From a checkpoint of a small image captioner.
Data: trained on larger renderings of crowded toy scenes, 40.8 epochs.
Rows from block 3 of the image encoder of a small image captioner, named by matrix and row number. Rows with one number belong to one channel. Each number is 128 + 32 x the weight over its row's rms, rounded and kept within 0 to 255. All counts start at 0. Numbers have three digits each. After the name is the row's rms in percent of the matrix's.
After each channel's rows are labels from the 100 images, of 14848, where the channel reaches its highest value: "peak at" is the part of the image that holds the peak. Only what is clearly more common there than usual is listed. The data: larger renderings of crowded toy scenes.
# convs0: expand 5x5 conv (encoder.blocks.3.convs.0.weight, 72x24x5x5, each kernel summed), inputs 0-23
# convs1: project pointwise conv (encoder.blocks.3.convs.1.weight, 24x72x1x1, transposed), outputs 0-23

convs0.59 125:123093176074135158117075048123129090157127144122139142118161089173120130
convs1.59 106:116191134127131123161147168170172147130089108152159117143089040137133142
peak at: centre

convs0.6 059:147116137095127122051106120139065067166096128135101116115120082160116088
convs1.6 098:162125118120168051187079122118090121119106103123102118124072098114094101
peak at: top centre

convs0.47 078:094089131068118146124049092117111093113138168085158146165141107153102108
convs1.47 145:145093114107094119059199101114079125125114145131128164167156158125115075
peak at: middle right; centre

convs0.56 120:097132132098093111065132148120139089088108178126141140161149041112103112
convs1.56 101:173150082219070110135123161123110170156113096148100132107131142103120132
peak at: top centre

convs0.54 055:123089121140086121115106148071097115141162091085164103139186090191120132
convs1.54 069:101135096129093082136102125204107099133183101140112178146139086140081112
peak at: middle right

convs0.50 144:126116187151131158146099101128145118100142159114109119187114144028131102
convs1.50 092:118121132126124135147096061099143177148121163162149168155129103143194063
peak at: centre; middle left

convs0.5 099:082127146157110151058095135139083170139116167101162100161104173140081122
convs1.5 089:116136125129161113093097152138102019166108162113132135105117150116076107
peak at: middle left

convs0.16 097:114128122075131103087097099134136104153103077148151148075165079152141063
convs1.16 085:107088129084123171144100150207126142122062116181151108105144165123114114
peak at: top centre

convs0.22 066:112151149103124124076080136141131107152093100078146126133066076195109134
convs1.22 083:132086115156134118130076113130092111035066113138135142109110152101085142
peak at: middle right

convs0.17 110:086134122109166132063100143150129100150084133144144122154132039168097114
convs1.17 094:032149152177176138116119164088132142136124149134126090122092146086101121
peak at: top centre

convs0.60 139:112128113077137111042095114114167093103092126133152120128145052155129122
convs1.60 111:118107122141168118123145122184192186111154138147096108164047121134127147
peak at: top centre

convs0.36 123:120099145087108155044139087113091107147116073100144155117134152176137164
convs1.36 087:135083140138135105135063082123165157105170180116095052137126137113109112
peak at: middle right

convs0.3 071:099114095171114049121153166107142118113133071086121130140059122127138095
convs1.3 096:126129123099156109126163154156141186163090088082147146162077070118161094
peak at: centre

convs0.55 085:113151153109144136079117145123162105055163132193120134136098064149112164
convs1.55 091:142051159141138135165096178124146110169171135073110119111152143131113186
peak at: middle right

convs0.20 081:114100098131065123113167138127077113083123079091148085105138142175159084
convs1.20 098:099142156199184146109173103110088141143118085168133111121119077114173112
peak at: middle right

convs0.45 126:098135099084136136049113126133127092130084131139139131133123032161121106
convs1.45 106:146094139096121106139161119087068112147149137074118119171128126107045090
peak at: top centre

convs0.42 098:122088103064080154130087139116177112055141133129129135118063114129105129
convs1.42 116:146078157076122098123153134072075110172077134108164156157098154116106118
peak at: middle right; middle left

convs0.41 121:108126107135144126077161123126112108129096171141078111182109129223159125
convs1.41 088:107122165115175102125125097146126145134128206115188121121173129196150162
peak at: middle right

convs0.44 099:103078142090097119069128153105179102109112147098141133160110062180135111
convs1.44 133:149181079105115151169208128117125103140085134180151148124124113158142086
peak at: centre

convs0.37 102:098111137113086166056138086118069089122122139059138104130117099121124096
convs1.37 113:120134105119180138119141102118140181154174129070145070166111113057108122
peak at: centre

convs0.10 071:136086088115119106071111136128112106227116154152128105140084087112109133
convs1.10 119:147152117135137151120109134119094154014105168070145142126100125148114138
peak at: middle right

convs0.61 068:061139072088140131142135150144157099140084101053094134112109118129166106
convs1.61 098:094148154120100141104138139082076142128144108213132095098117171159179120
peak at: centre

convs0.30 077:104091124106127113080088106137115127078119081109117120122090167140161040
convs1.30 084:110173103130086055143126149108171143125110127105137105175145195133118075
peak at: middle left

convs0.39 074:104098117102128102071055084132117112049116105088140147100141116132150122
convs1.39 108:120160093151117125151128095146098115122155114136129164145206209151127074
peak at: centre

convs0.4 116:125106171087126143100127091108055114092149110063158144115146121149189136
convs1.4 078:138127151144159094134120121186133111120108112206118095097138101123212157
peak at: centre

convs0.33 092:130095147175125119092211132105113116092120117095120092170164189149134106
convs1.33 080:144144062150090100110144169123112135135115077104178177091192111119147130
peak at: middle right